python train.py --model="image embedding model" --dataset="short English words printed on busy colour backdrops" --train_examples=90422 --image_size=64 --crop_scale_min=0.8 --horizontal_flip=false --rotation_deg=5 --targets=["ink"] --num_classes=12 --embedding_dim=128 --arch="vit" --norm="rmsnorm" --norm_position="pre" --activation="gelu" --mlp_ratio=3 --head_dim=32 --fused_qkv=true --bias="all" --qk_norm=false --parallel_block=true --inner_norm=false --drop_path=0.1 --patch_size=[4, 4] --conv_stem=true --layers=6 --width=192 --positions="sincos" --pooling="mean" --am_softmax_margin=0.1 --am_softmax_scale=30 --init="trunc_normal_002" --residual_init="scaled_by_depth" --optimizer="muon" --muon_scale="spectral" --lr=0.014 --momentum=0.9 --nesterov=true --orthogonalizer="newton_schulz_5" --adamw_lr_other_params=0.0011 --grad_clip=1.0 --cautious_weight_decay=true --steps=13800 --batch_size=384 --epochs=58.6 --lr_schedule="wsd" --decay_fraction=0.2 --final_lr_fraction=0.1 --warmup_steps=1380 --weight_decay=0.03 --adamw_weight_decay_other_params=0.05
Rows from block 3, named by matrix and row number. Rows with one number belong to one neuron. Each number is 128 + 32 x the weight over the matrix's rms, rounded and kept within 0 to 255. All counts start at 0. Numbers have three digits each.
# fc1: MLP up (model.blocks.3.mlp.fc1.weight, 576x192), inputs 0-191
# fc2: MLP down (model.blocks.3.mlp.fc2.weight, 192x576, transposed), outputs 0-191
fc1.169:063131122019114198131073027105171151087086122157120086088000078087170139190133095066053109108099113144152149084150204098106104198222178092153168113076058036080092050128187151137101255183158082127099149129118203170101122116097103180118066147136180110090077117172209013178086075140127183081075182097150128120091104153184109206152128153126118126106133124077140070160097134097095158106086151154203136112127141189108141125115177079157142129091193137092143157103116142121062113120153158086062109159063176122071143093136042165072124057226168106082109114208150153185132108161104093036
fc2.169:161102140187101163115110099176191156086124123083150012198217121141160184111162152122152117145082139102137190109109175186118061087115044074204142100145137169055169110164197089172078080137158203136125090082064109139106208157117164058234160107147130119158147034160072140058040115167109156075103182128132156171128188182110193100120202175133119118132093117069092111070023091214134143142063051109087145117179121211203097151173123046136096148088209127126161104137135159147206174111177130064149101049060133135122089109135118120113110167171134132112119179057166112124061119121143112141
fc1.171:172115137045104193172153096113148094192112120167149142153129114096060100183073087103118082141144087176131116146175090129117095128067148114131119127147147103139168080115136170115083115109058125136148160113194146141138142091110103141096122105116137142102137120139170164114125175110118106106143143099071103135137166133114062152181146134146132123152107132116134130147099130114179133124183146117092122153125149113144121148095114112073136186141138127102131116134111118116176180178197104122125194111110124142143129087140146154121124158122142095129088107159107132149159103110152106113
fc2.171:106208161165129125157148130153119151182140105108111192130090178128184131125136118103137130113077133069124141075125128156119208130140127103101108116139110137157151128127116131189069116132134158137163110088105089144134185187128107184081109148157146146067136122193122134098128152145169093082158143152080109174099148126138083139117135075153124158131133139148111161128189159114173158120126149157100164144134093139158162131132151056117118103112145095082129157132170144130115141168120137160179132116106103187178131144146123161147116162147090140139143094145164135133119151129121154131
fc1.172:116129143130124129125138129115114129112112129129133148126117140121115116129152137107129142117124107111131143109142104153123132146147125127138140119135125115143140112137126131133118105143113122138112130140137127156117143130104117140139147138128142143140129127128141130133123121135128138120110125146136107125136131134132145129112135115120113126128119142115144132112139112123140124131130115149111132146109130131144144130116152118147121124134143127114134147125114101139115114158124129136158135119113127120119133104112111161106112128135133121138131117119111127110122117132135130123
fc2.172:150146139130149128130099133124134150144136139108133137158153108154149124121136106155142122145145122127123124113131144099132130153101124117114155130131114153098126164144116137132107132104126139135136141121124138118130156136126114115123122122131125124136144114138112128119097134164136114127132134138098151097099123126115126138112119103135148135145086130130126107141119154109118124146125143125134132135150135117124130131147113099135132135126118124134142112136124163133136128124124133117127145122108130136137127149130139116136116156139149139133115161144132143138119105117104115112
fc1.173:080120087142084121126115082133097092098147106139126116155117100069117123127172108107130164174130150133105144089144159107120125159090101113135164130089153138083101114121106129181138142153134154116118108136131156150149157096121118080149126109121149129130106082158104123087080147109112092099119155128131158091106163119132141112153098157094165134149161121073133124141143097112171124093121129128090112120138083166104135129100158136121128142133153133134121106107141109170114091118139120129156106123142116124118159107129142130095166177123120120114111140133130115119107156152124131092
fc2.173:137117102162111092151174093162149086093123165106099108150136072136139166146150133085108098113113165150132107142129169105122075105121153168144113154118128153102164141087114126151122110130154141162142153112106089174150088114125172098140127122113154129111170136144138070125143163105101158083111090125152103135124091091138116137126109127130119097152100134129122109139145102125123109094168160125144106180105151133120138173173135117135167147091139110100183129129125116108145158132129144157160115125075140159209106079117047148145189139131200124118047153147096099129149159171100113160
fc1.174:080127165180109124135150155084057100143136090126151134161097179147077153138152120122047134117112122146099067104103125145167203193090165141060140132075194165120099097130132166190086160140133153143116147187158124173171162183129219146071126146161124157066191110083164139123148094120155081100073165122159110081158178143145120044111092121141156102076142106091163139144212126196082139063137106147131154162177155113154083102142179058170144154184084130102193100159142051072092200151062104194103140057136177133130147127178149116128145091140092176157097124102117142194098123081165202099
fc2.174:171150092054137088140006126163111126104202046054167170042114145130125130132112045139164136176173125131142215107067155059105111132039126099198155185161123127089135122180152142120148132117104130077146152117119153103011079157153154095145120155139128114146094140122126059126154131137064132075167164167056113115149101150067042123029067107184092098151125082120081137126126167073139162056082159125187144201125213135154110184172132136157130159160163125142141135154148097116196094133185141148165102145144085160128130121065134156132103145163127087178093125102154146179064173129133176147
fc1.175:112153123118116116133115134110152108083112147126166136131136125113139106122138130156132142125122156122137120122136117135123118123136120140127115135139128101135130130144139135131136109119095136120137134132105135141140120123137163123133128153140111118088103108136120099138116136111126112138133121139138110139129128131141121122111113134113139139120135139124152101142130139146129114117127123140128139121120110158133121149143137144114131108114118117142134130144115116108166132121101121120123128132135098144145108143115120117103103133125127118112129131140156131127125109139149113094
fc2.175:164115120160157122129142134116126145138117130151138126124114128158110132130142149115104134129126130137146123128129111113128138104124137121134146136125130114118126142135168124121118138123140106129129132104123121091124117147128125133134111111131144128114142128116142144119108128105144107134131136143144132133144135125143112118137123113138132120132107124124126143123117119108135136150113138114114125101139163134135123111111117128144116140148144117135149127097096147157138120139121099112133153159130105114120137154126129127158136118113147141120113136128136118134093106128145122134
fc1.176:148143130154103150066010210151102134137152116106113130107142145123118100131114183094107191136151119132137114212147127049155167115118156156110102142044074113140096102124089138132146128129065099104134114170092126135141125088124061081165117112090122112145162112141134078148114119203097083053182111129115188151122148124140137102081197088089154145097127114167151106132153109129148129174138148131132075123084151151138122189153120114064125135099131168091068155149119150076155107146131130129104114104116110169095133124137108168139134137147127075159191006093181094109110065133118173125
fc2.176:158119156134157128126106122107102084114162091091153166146121106139104104071123107114127113172171093123110149104143071116157058082091092140136115096163140133190094131151150156154098158074106128128140109177169135087113177110133117149149144121051056159112130115093102141068120149135114245152144120149104129136128147166135109126166098122139162148120184098117137181102121153097121138154160117081168120110138127145147096131079137133148161159154082164125156178218156132162080186099119090166159110113073093133171153167148139065160102145164124113082090215110161153179061103162085092159
fc1.177:102148147206138179112114102094123128111130138078170087135067143210142176140150061160185160094062062155194109139166153112120136097133111168154116135083133109121127119235162090189173134160143162144122204110165095069075075075147180125141138162176119042156134058120131100035105156065115137044201208052172127000111107105000096227090134105095106142101051208007119101160154142119154162070117188163151075147184150114120085059146199121190064144138114125084071160139094174048142140076098147148180135079183079126097028083106097126014106103188138128227136136111244186160099104107118113099
fc2.177:178078144250097106142094116131157129129165114081066152169164169088086095234111143099134255164165145093095193169132145174119103145096138202146050152107177096079211107188063113130120181098138086114169106071176116113145134054121155115240113173063191141043100205092161047103094013074188141249124192025154171073131160071173110134045070115158232142129103203092182170122069038130119085081169163084172139077016038000228116090197139255117120107094161141080142222216243030114133113127211132070168187168109169055138148139000164205179190160071083117087171152012058101116188168102111176164
fc1.178:131136205149155135135164112119158151115094109094134142098112117157149130170105142143152162090143114169190133121156132127121147144169128168130150160085167076155185138058122104148138154160101138115103162136090107099092070128144099130149095116107093133070112139138140150130124126138086167175067134150162108121155104146125119164118122105164128125144119143152128147115115112165109200132125141122146127144160136067119123139158156118125144088060135108141101126154138114100082161128094137117115132092136140091119134119086087121107108118145118119091091103118164098099097137161149088119
fc2.178:118074146142140142150161089127076158140160093105144133092168129133163116133146139123128102124118096160151153146133124146156169124117151158107156118129107084129094104116144127123119187063086123128120109120063140093133120155107122126119144159108101128093105133112087154127140134128115125126089127107148126158150168127130144133156127127112120140105084104151126127072130212137134145119098124155119147130134125147116152152141147121162147128126120121141128127086099157167076105142112107086119075139122108093133138163102169092127093119155103090107132138100167153079157145107116137118
fc1.179:091114152113164164088131102089156087158059136092150076126148098128106111088169125099108163099169033141091060174096130129134141148083176087076105061166057145161162141134135145204084095140068153092203137113154123144135107073131139120080188107133139126094140108137156145139101090116180133104143150176109143074078120218136100156081159144046208154123105084074104192101128153156162164127171095151125178126124144132136134074141134090105104083141206154202138094084080128126121123126112117114114182156167137139149079172077148096096203111130131147131064136089096150083087066160147173088
fc2.179:114129095184116101159105205136148142112110116117124172129106115145169142116055151137124136183113092094143089150156170133194200159143132125086111049126084111152091097143132121148099104157181200151055157188152146168192104056195089149139147127126184099092125076084086084156083068127078140090087114144178105165142168117140143148070041124136084133160161120133155185115067102065123181176115151109060116115137102112115146201095078130119116141084152120217121144166089132088160083139125136120156074079163077084163121058070122108085089131144096088079123177172203127158068112101131113090
fc1.180:081142107175152101154103137109063122109132114134154118198113152106140120166160095134123146142116124126122126129092121083092129098136181114129150128177164197122106101129093103103166142128095168168187199129131128119059140089110152111131104137155150142192139131154157064089100147103107133115139114129182114095145133142141121157119124125106132162138134125167140128108170185143080131115097143129104156132144110149109065113158154094136166126139104133133135148161179109137067135091119092153193155099130178155141147154110121160128121095202137148083167149149113131113141106118102120098
fc2.180:167032096130173106134128132133136124130061149132104104114109119133141172159157060158131087160185119121092122122096119156126079144108117109113127126142127116116133149230106086087129193170151144095101164114124140147096099092147153095109204147109103149148179121089115173145171140106138143080076089135107105048121095110111163137089089087147157087103180101064139132137066167115103119091076117072161133206153095110046124193078153125166100164101134102109127111154129082128118156152118124118142147119093098139137157118131147108144167190109104124100053138181100142107126106107134139130
fc1.181:127180099116114146087150099098127130072135155123121039116121073113135226164137130087124134135085188168173096104055127173124097097142131107102151148168128118145131122142102118099119176090112152116144185124131143097235113119112135095101127126119104121116095105158156075089074145068101145149060132137164143146102128146133045072172183113151082106122175107118102088093124133099150144153109107120156159170135142106166064188171130140087125107118164139181087137201070107183169159152111100153121138149112175098168116113112150148210133093142181156070176077122123115075074135057174050143
fc2.181:148086108130191146159102089135195108134156165138149113102089146160142176120095081111139114183121122194118148132157156160130122100073140101087112137109141150052052126118168131121162065174156146083148156160125186165113070129116128098107140182113124174171125140094148135157169114153136082098124134122173121144132137146151147149096133073083115157162108140135163160146118133160045060080108153112116136128114126081109166112090048141101099126079128078193073150164096167108135138043116179145176086145097079132096177122040164060080133120147136103158126119175184051113115130189119128086
fc1.182:122133144130143098128121140126128125123106133123114114109137161103114134099146108126108112146124117143110129128129139131118127124120116127129141119129127125135140143134111133135126101154123137133145114127112117126115115099115121127130129137130110129104128113144117117158130125131102106115130144138148131140150124123146134117114117123141139141149117127143152135127136151116129130145136110151131125129166128125146113134137133127131130145132105129120109133138119130111116115118126137125128120128136127117119132122143115142124116105105151127117104125132133106134102095154110145118
fc2.182:128123131117135145133116126120109128162119132132132121147122135135130122128133147148127136098114148110144127121121104136166143122117112116144154147139112143122111152154111157142146131129133136133130129129120151113116110130125141114145125138109119131121133116130117135135119165126101137101131153114160159121135130103115140116121124138129145127140134136107134109125136104149145121132139136138152137129118131146125133126129144102121107152156130137148102124133109121114153120124117117141123158117140128138131145130131125129145127116129136120134132104143129143110107117125124142147
fc1.183:133227165102116131120112156183139119108109169136069114120105105135181115162110143117148140119141034133127140167159102123153092130121111098124125144138173107137149125098111155087162130100103087080130159104150147131112110132141130129098163113123108146112145104127048125176090132143149127095096130114095203106092139176086133124072144079148138170138115108144200153138111101098199168147128106155123115120065124137104137165160087136117090113127160133135113145158143134145165093154143126108120146159108113118118099125098117085066153090085109111100140088081128147092146138095115131104
fc2.183:124159118125094152118111161112113089128151147113146091105092116098109118127150105134122139186145134127166100155135079127131186103149170049131155125134121088119116132159138121157133124137174153131154148121169123074101130115117119132130076090130092157120128100124126104111094118178108140127135119136141097184100197146127114121094100145097140148113153148181135129094090139128113174138143107143151083119148079084159127153119137137142141158145140071123152124157148113124149147082109119147159112128146163112182113111085143123127123132099119130167110156126135114136107081150105124091
fc1.184:110124189149114113067167171225099038115156152114074071112058046181080138076135120187076218181079081162071165066074173148179137145255157087116157134133138110157123042070118141145117077100050061029133080154155127206037157026083181080082100122153098074124138122092143070165101158126118120115142169058220199088069169110184068109040107093044189203143115073111112173170060075203174078059094161115076062220114162086165206095109108172117120052151150138121155130104194047144122061170159124124082052130178161113027064164195140085080099128113166106137092152122129145133123167016171042051
fc2.184:133144139173148195143094126101091130124118144055126105154130148156135058081130212112137067184140084163110132106017128080161160149187182156108166075111133064118126175144123124208164090138101114189065102127145145103173224158123097027141235147195081125144148122044125125033087215132146060042145133099124065152167078158052113055228161150143166117130147109188138227190192186168054141167154150145198111021152116068149097055139107107189123034178135192186114182130212126125192078212068114166112089143000210125218116100170233131170146173163037184153038051119166101131144000144146060117
fc1.185:137087100151120060133092108142119152157156130180106114098085111076072161114176085144076158118184115132179175108106172104173142079190109117122105094150114177121090133157107146134160129150103126155174147131076102107057067086080122115139104090153116108139160172114141078162112086130105092173124144057122143106120104168055110141137153124178140098170198159120173148141103126199107073132096153117099149103118113050138166162172183115096063095120141095120116154115128154036153184127145141064186117054127122119134099128080099116073137125121069135123155028058154114123037101056143160139
fc2.185:107103092121028130064125121119131109099037112220147122177107140084079112129132114148113190129182081158164133122105102159122066170104139128156088123114130186176153133128119107122113191124152063166181085097123134116159172059116140093207126136185185187092147085131119106126122088058124125107131124117055120180074120148148120105102115136057074097144119144107175176149093098100171143072124119112112127131089163155135166119108218227087153159123099114112081151146166121095158123128203147120167161132155144153142128158141156150182162133155112148130157146086098100171140089139144084095
fc1.186:161089095151119173026179142080227132176114137074104209110252133127109140152082194120198113128000163213143191162118166064099129149093137153137134173120252131115139152085208103175152085147069144066096105132174104130039107166124091152103109122078098000178128060199119106173112168110209121057184126114152029179185049104080119127157171090114148193146183121253120230081169112173174000184093142000123101066107058052139131092217128134196155115136063121029174172124080103121129063138078210116055018131103072118175041115087094102152137049060211101138093164067000139065057117103107043067
fc2.186:253188111114125071134146122059127094027165094102081050145107107095137202163101132122135108082090106126119134225123145175131127091154142044133088111232174083084090050173116194105099116031183168118087076112144109093110111059155092118100152183044179189176085033119176016143165072196126138104141112130112116059064067187155116064152141082128140060143131044129072128121208122123197099100114156161099184138142114187152187090106088105114115113050121056133071180255085077184023094014146162058205151165101145115174125092161128162116101083121119141125164077144153128167126122106086142126
fc1.187:098078148159110110111110108101118078135149176084150105034094157188092141160086158146135121104116112150068136100149083213204109121149054149142149082078159152125129117110183090102168078114091117107119161104076114181186147114075145088086082081154086128156103131174119112097115154174079056139057081117111130113161143100050139010153137127143170159084089137148186115184057142116039157157119136120138124098162170177173049159119080123130132137095140138141130097045172142123167051083089122078095109135171140059102141119115103086138092183197077100141127086163189082098146186121135120093
fc2.187:107139126142112095102106166132188085123162138191152149122178111080096133152152131121135100174078138065107168103120095097077115160147122093189129093215139086158115164189154165138087107133138071131137131107160123086184103131111154098156132074118126157161124149173140141203150195067142146102154150176083115189145113089144064180048123162123145152117107156140190202102109152000125186104153142170110112115145053178138108096152183122078099145172193123118107097151203126132157122055176120095188097176144150109098107124054174157135169117148097151119159145135140108078187180115158159072
fc1.188:177119122123140093126131116093125079153038131126146029128125138124124087109071155167137137114074060129137087170125112160146110092133135131114109099114137125092131143118134115138111112177080121131151169121083145035161058096130178153148079105147145178194154107116152113123154164104182084142082167069154190150120176137108101080087151132118182107084090123086164119105171142188123114104156167160109159136113146143019169131125157073134123160081132160118104089102146157189120139163151107157110116082153114107160161134126122106120152142117095096090156144083141070123077138115186086162
fc2.188:114136113181132127132146195160093138111162112089121124099127100161169130184114117123153121169096151177142140151116094147139144074145108148090086129124094113164150139099137047083131122146170124148158175073150107118071116132085121127128144142144105119124130141111080138136133121099182142108136115114103126101187142125121120115152041124081100120090188126150152170078101107134113101136126095170138182126120132139130158102084109109127120173160138129156078097178156124132161107162197073054133152101135111122171122087159140175092124148145131098178112173127142091102182158129151139093
fc1.189:119133124144121104118112100123138123125109105122126146108117119130139148138130113154119141117138116133130132107141125141129139135140148121129135132133119159118141099134123126131125133122125113139105131127143103121118106115138117162130127142148154152107139102108112095129096130151124110159121126143124129110101088116114163126128124146145132109145122139131136110135140120167136120066109131143121135110112144137127154113120155114119146110123110108114124116108163131150141104105107136103134139139137124134132120126134143127120140121110090136134145089121117137112140147086141164138
fc2.189:142136115118116119131138151115101110133104119127122125140147113149119109124098140133118147115122139146107118134123105099114150133117156112116150149143141117139153128133116135101119149105160116144104070138167122149111148118132142111150098122118135125130109092116138126117142120100111132119108101125126129142119125158133106146134117150142120138140144162122107144132130138109167143128145104118119134152132142108131108120119132134126095147161131123088161129125109119129110124132154139140134123103135124118116131117110102132143135105103137141130162128141107121109097138134112123123
fc1.190:119119124124150111124126122108136116133124122122125140132112129135133141113125129126110124138124149123109129110112124133137133113117126124106125119117127135124130117123103142138117134112120126122127137133130137098120121124147103135126134118117130150140124136126137108128111120138104131138134136125125120128117114126113113136137111132126134133122135133154117129137116135149123129138116139132124121145130127144104117131092147114131133112105128140117128136128121133120163125133121113134121131114133119127119135116128136126134144119122137136140111129119122126139148107115137118109
fc2.190:141142136108153120135105129136138126121128102105106129140160128142109114116130135143133128143115107125119131108134111129122134149127118111102125115140097130118124107097140125121115136144108124122128113136120129128127147131138106128128115123122133137116143087133121154123146146127122133135111133132132123110118127144142151131134133140140132137141125136139131129133146151123095107128152106152112147102098119134146116116113139106126099133145138123123146130124147113121140147109112109114122133140113121123124127135133133121134101141123120120134133122140135129117109121131114103135
fc1.191:063109100191068050081114170066074136106124180160162127096096188048112099178118130147124088128133102162137130123072125066178148164137148159148095073172162243108091182255167024055124205174078188184101138095093110116060168113128210187021133166131226242144128079100209067121141040113038077129120092161211104152040078179197061101177112127177090116079238134134171106152255089061183141160173160110114214131144078137183205234094090195047198153182247021138049029187117081133194136174108000063105119208069238079075162129042136140235165112255126063093041012153112121117079221081175113077
fc2.191:066100120100104178106128133146162145023255191098144058110124102096106059070169085186080080114009100077178066073113097125114145025000107115076177154000023134144123157000069190074153000144119086122162158162091107132206175131134178143089161176107090120175105255132128164094198232108017155028218127105086150183184216223169033207088123153104161145134169184112163145081174234152082052093071116104063149104082099194078140140129169165120155186082106167114155109168162169129078087115166146168184126055115134080157107050171081115119141198173220174083155217193091194216135233147077142097
fc1.192:191144086090130142107105082169117130092104149183110174110135126142138164183131081103107145151111124136146116075142142075161144138142202107187138076101144107129116119103127130103066167111147107168067164134162061129046130064174051093071158105132161150113126142100140137135142126084124135165107058139151088130095104135101155112133116210113187099130160167137165165083134131162115232110077186126103099115086178119088169121071186128121156086113079132107144085129170123092141131097184145131116143125103097163123098081115133135143151121151145172121165114161157140117162127107134142080
fc2.192:123102158129162136144124121097138135144080112085165127108120099139122146092147142167150099118134142149111130161142121147166136161169080049095107179160145126162072115102148058126141114185120139108141123076115147142130123113162134136190104168100128118123115111140134067087110146221119169120166146133161109110102128125109085125138151223136072162187123097133151139140167147123152156117196115114064146141149106113149137082146111104102208126131115104098132160127147142179202122102119113078079120071141109121118117101134128118089113178133132167124173134153096111118138163095158140132
fc1.193:097175098131108119090143170091175096103099070136129112106159108113052208187132139109120128111188110088147154047154063095171109109115146106081189122110182127032072091094097094180159169179115151119104111069095109131100133138207138153081143131217097111110061095033113158126119108111139097075115190185123114066072140125112147146139138137095110181141137112171180103073108115021205141131133191135081074131173195095077104060088095170114149112203112182163105085130103150151183149119175110175149061123109108167110146181087082128123119088151172110105091118042153094205069109149157149160
fc2.193:198127162130150086132053190162171146189099157115255106121170108161128100053096117144064104137066149113188131209110114124086158153095078143173076120076167147191153108135205159137138133183107199132097141087150048175164072188105127119120113103102115183118107098159239182086129189143110184185050139091109089047161131113182149116172160121027120032092129154051162100100155102150065171164120157066178100084141153139049083145073107178131071120109113039122134099137089157039111158129138162121194220069071115087097137120110092038004125073146163154060124108119128174130136085123113159167
fc1.194:135176093106120101127124037135062112115197125148098092081174056099120149137178052168119098118113113204135120135191217129137150137094068047116149154056172050136093111109172118122118131141141141136112177152113145093100153110106162066104158138099119127055000099143109066135098122137161049116073096128126186041121130194174108137123174137083165186057126057158096122173103132104096182125154083058080073064054044157155108196211088114110115117114100089097150161087099158119118014084110156150100099158181123109132152099115177151104125037119120101094122053086154167144127188185189143143
fc2.194:080155106142145107110183158028105112035117106104112138109126114144092129119110167133135109200097179162169084116115153156163110080126204096228172088115136032049145099126116165163138155072064125124124084167106182173109036133052128144148072078126128039142124073086157126084092123164060112111148130127137088090133139134166108153168158196031172174127178153098093064112089088179141060110137166099062149149103136162209116140100025170096162193140127136122170080098142132133180145140139077158145181158106123063113112104076103170103135174207092099097098124137111120111139162126092086119
fc1.195:140129124140126140136126145127136127126116117103139112132135123145128143138133132138120126118120125127142141120132136119123117129144131131136122121125109110133132126126108142124111120131108124117137131135131117116134138121135126142125125124127128128124122145108143112121136127126123134126103128126133144134133128136118116114127140118133110147151117121118135109121130135148121117130113146113131122107121116136122120141137128126118145115121128120124131138145154128126125134110137112126137124130118130130124129113107132117136122122128118122133127123127132134125124124129131124141
fc2.195:130108143125154127134128120136131138145115118095122137134133124121127103126126136131119120104119140142130112125134114122141127126126123115124121146126093123156146130137126125139125128130124129117127130117113135147121123145129120119123131149119130124136131116137127124130128120133143136116115115113147120129103126141132119106124133130133112124112113133126130099109111131127144138123123130142141130135124148129133140141138126126148126130119112129119135141131125112125122119129111125127104127120121124127136119126145122136110124136125133125129133118138133127139128131138107129150
fc1.197:184060104147255255159092201108117190142160152134147211052064225178161126185122107182155140066142112183081151089160156143107085124168147232207080228094113096108161100142179190128189182217041179139108194032068139079037065127156177099060093167131124128000077044174181103050148137051063138182126167151170143187118142078054100193148143152126168165128125189149101116043140140108024136108119158045117122100110192107142074072178115063080166046197072105151100106160134092118079093126102103166118139146129166063099132077121095049126130120110122129115194129129099116044152111059127132091
fc2.197:135091163188180198160165128040153118130133083137101147075052109167170086114134122129118082107199100041131165131155137088102068090152255191112097094137133077159126162173180197053149116129106115142215123118137134118051103127079097115102142205092126094071077105131133038186118157063174129123051142037134116108096171085188127096151161041136132186141133128121018097128154127146133254155023062098164060126123078100153166100176179088088190154080131105204153233122112201157000131166122113139133054203124086149204244153068146001081142169179093078107038125075181131087094021208046117126
fc1.198:090138133141113119109141144136090119119131111135138137104134122082133127149162122090101130146143139150136131085164131139103135134112135144111176126118133111110129137116154163146103161105139137141127112161125154156110144116097134122099145153105131114118105128113142120095122099112131149094109143120148165144134169106176105133119145143105151105139152153102110128148158110102135139102111129123109109124134137136122123128146151114125112148142110145121144154133130109129128129108116129119123143146167098128115159112088148175147126116121136133118125131113133121126152149089131141113
fc2.198:153139109124125117131133108136147134122128139118135126155129102135139126142145122103093110118125154157145112126097137135132128153083157119143132134112142102106127134116149130130127141137111107137091115090104151187104147163116139127127122152123123132162114104128091112082115152110106142122108142148120132129125139125153152114119119150126138108145124209106113139120102098122121145139171106110144128120117126149133109137121128113109113081120143110111141149145120123089134143106157123116137133132096139155137118132116126153113125137139173116105110120117115139122109137113124114111
fc1.199:111160143144153153164155111082054106142148109223105136095049092115093177096081181096142159167032145174132094108116076139145192099197167104139071088125150133143088155094118180160090124148087110197186135156149162133178136045157152147173151129115141191144164133132130120123203115218177147086088142106098110050176112134109076076134179042019153151209178100165075119131072136104034139067087175181118120156155065109136124136079170127123117112170058159135107093128171140101102183130154115158168190115078159117086125036179099071084087167043121143134100156098118122121089089096164048174
fc2.199:085151244162126131108084135161115174123136110150075157116123138149120090194126099124152097079153150172108100134115193184114154126116140194172104141092110116161139097112145132090104157120163077117164155116143173100059215162118050115110165056153092177110109131089074240042139085120169182209153121173103169068072221140098172104114152115153081116127068148140140142200142106047047116145155139115207111071116130122098155136123111108064118193102031049136175173153195100087096131102161135189167152187134081084093167132137119112136139179093165093106217169116152201125097165083131088141
fc1.200:114132090139112093125151072088153165139122116058167084090168106118133169132148177131153146141108122158158124147060158102145143166116108100105073127144164140139165168172141097184129130152132157105158161065103162107135109158149113132149162181141120113156098112115118146114144104051159072145100171134096157110101144115133110130150109081121188122141150131112120135121140132123174142154153142155150132166116147155075125079117125096175089108126147177119106143131135122137079081148112123133178135067122158167151056101146165144091137133097138112189193131146162145131104129109109136113
fc2.200:106103122145157184144103129088136048064164137148109170049189107137145144186176081088138154113168099159095088132133145119102111144089133140110113163116131122105168189157111176065180135129054130091100155155155155115107103064129173097118188198096105106105136111144127116140174124158084150143178100146140085100139120128153152134039110139081141127131162113117134115119164180116129118109102101125132134153164113122134084071117112131152166181107113180099115153137187093120162079064147135149091102123137193080083189064118112167145110142137101064122118126122079124057154056114111109145
fc1.201:117104172100140131138147162118110159145132134165147127129112152096105127161135169155150130094130096122104146128129156137113126113109123089156154152150165108141123104121130094153146151122132156126144128134109137137099112155111134086110137140122131123106110112076128144195154143115158116117108138109124128061121143138164082113126121143115146127122154143133109129148127126134109082120122085119146128130149132159123120120133145179141107157120129130147107134124102152114111128163109115119097100130117120100102151160123120125103128132105134182088141102108106120148094126156135100083
fc2.201:112139125101138124105115107155130123107132123135172141114192085146142127123103138099137112145123133139129105170070107120110106106164150141146123110148125110107145121162159153139155126105088170129124130092102166120120106097128144085118109129151091162148103133124135140127136174129129152091159088119137122146134113162076142155139149116135128115162161149097117094144115117146130168155141126103123136107163162117171124147133122130119139112144124143119130129104125106120131117132146091130111112118119140093147124119120146145168126115170146118137088075143128116134099122132124133097
fc1.202:109108097117126122140128142138144097119147130113111145115183113114109113134137174124089137136152099142136105117155142153137113121102136113161123092126171134119115120105157125121105127130125131136126128120086105109138138108122127105131146127147115150111107131147127121129142119091107117117097122116136126123130131119163142140122144134148120115133147108127127106154104114111119116132103113122154136113112113137114123135112095134144135144135102123144123138121113133123139130137114138119136148112146112114125127151127112146091130117130133140107122110110153132126104128148131120100
fc2.202:139149130150116096107116136152143110158092095105140142152151128130120139133142133120122126127102107113109133112115114116108113148108134144109134146120112113098117109113121135123151126106134126129118136116156140147114103133125150141121109113122127083160131128131139108137122133094140111112122125113145118153106125142153140124122137154083121124158133143115098135098156127116127107121172119132121130113117151151128161149137124118159113147139146126146143102162141112101137135137097154136137141131142161115126126130114114129118134125132115147090101159121083134117159134111147123155
fc1.203:048136071196101148110185115127152114066138154048152131122176152199114195121104107124121145135065130194026167144161109132123025120105041165044076083183120107122071127118182119100074078182144179129126141154130112098102196076155055197093196035177146127145141113149110101128164159066150119170083111091149141133046152079054095166128024106184132193189121105129175133084189203048067135088118192136120055204140120136141131110176141023106161067132123071099159157115144170076208053030189071195171123119140118194165167058145222145039162112059094000058099055102127109141156002109142059098
fc2.203:137134091128101120136085139048186101165108164190071145000100152164159055150174167150113109145116147156186109133193143102162090125255127047159044115134107079067103123207128040127144151127085088150176145107154141074153078108118172144110146069102006074101073186046089160150171176206160159163069114131099201154134049178131126118151038188118102124122174024095077116205120146185194188157050120203154192050091093145106074102160202147039147057211148235185064103100170129124112062170096133128101085070128055139032175078162125156213173083209011109154160120084152074130160078121133129088
fc1.204:159149096125062001175122087162089136130169103089122145167144224159168112183151106128183134056068146098104108247182099120084165145255109180102148146178093151066079153088249130121111174092120101118100160195169063181121121120138109156136071076133110124139142114108190101191118169198135141086157120023117184097186009099145171090068133146121148088137132162124221124177175155088149094053138133073118179117071049176113096115160134065182113095090174077122151117067111132093160111133127102118113077111112095051108076096170076098097132109109056065127188166108076213098126143132161110141
fc2.204:099141062065183121165118157084185196183162102160117089108118056131110190112092086111140179058118141098087126148132142187123091129120157080154063148127151012139098107201108107051182084199135161128141143139079186131017162103075164055128131117183157086116140106073196142162163065139131129060137117147136106120137138140115170076159162021089127129153151098137048196123078187089165116132153134169089032098217125048155208110141117148192142108061172117073089180193155094166079084137123142108168212164126117186088177047108078163143108113144172031123129122123178089091072171166159142096
fc1.205:098119108101129131202103100113133102112108090125174086115116135125152071081103069116129150122085094084161035126142124157092153097167132136082033080058122116129113138108114073109136072164172089110053070170188141122126070055134065094082175196213190102159124131159145095229094106129106134160186094116174156186026191158129118105186112193160157142205094114129097173132172163161163200061091125124007000211185081108168026093155152126139122126130063153194077075035121115073124160119055016151181131119150126098112121120215099171012124145111144124106118059139137138116191116062126090109
fc2.205:095070119147127120166006169056122209097156127060106192114120238144091153158133139216150145118136129139166153088180147130184124210024055179165169231106142031068169171255126133145121126166108129153131099158234096196151050140168119068218122024029091150096183218079081244179234120120105079164065090155130169193149144128108176111137235187095142034153140211091100142170113125132074087131163056144111127077082154156061203088083094127095174092042056174140119135187128128099133187167132141105159144165103120073135160080163094108146120165098067202136081128094021110016168060163143150108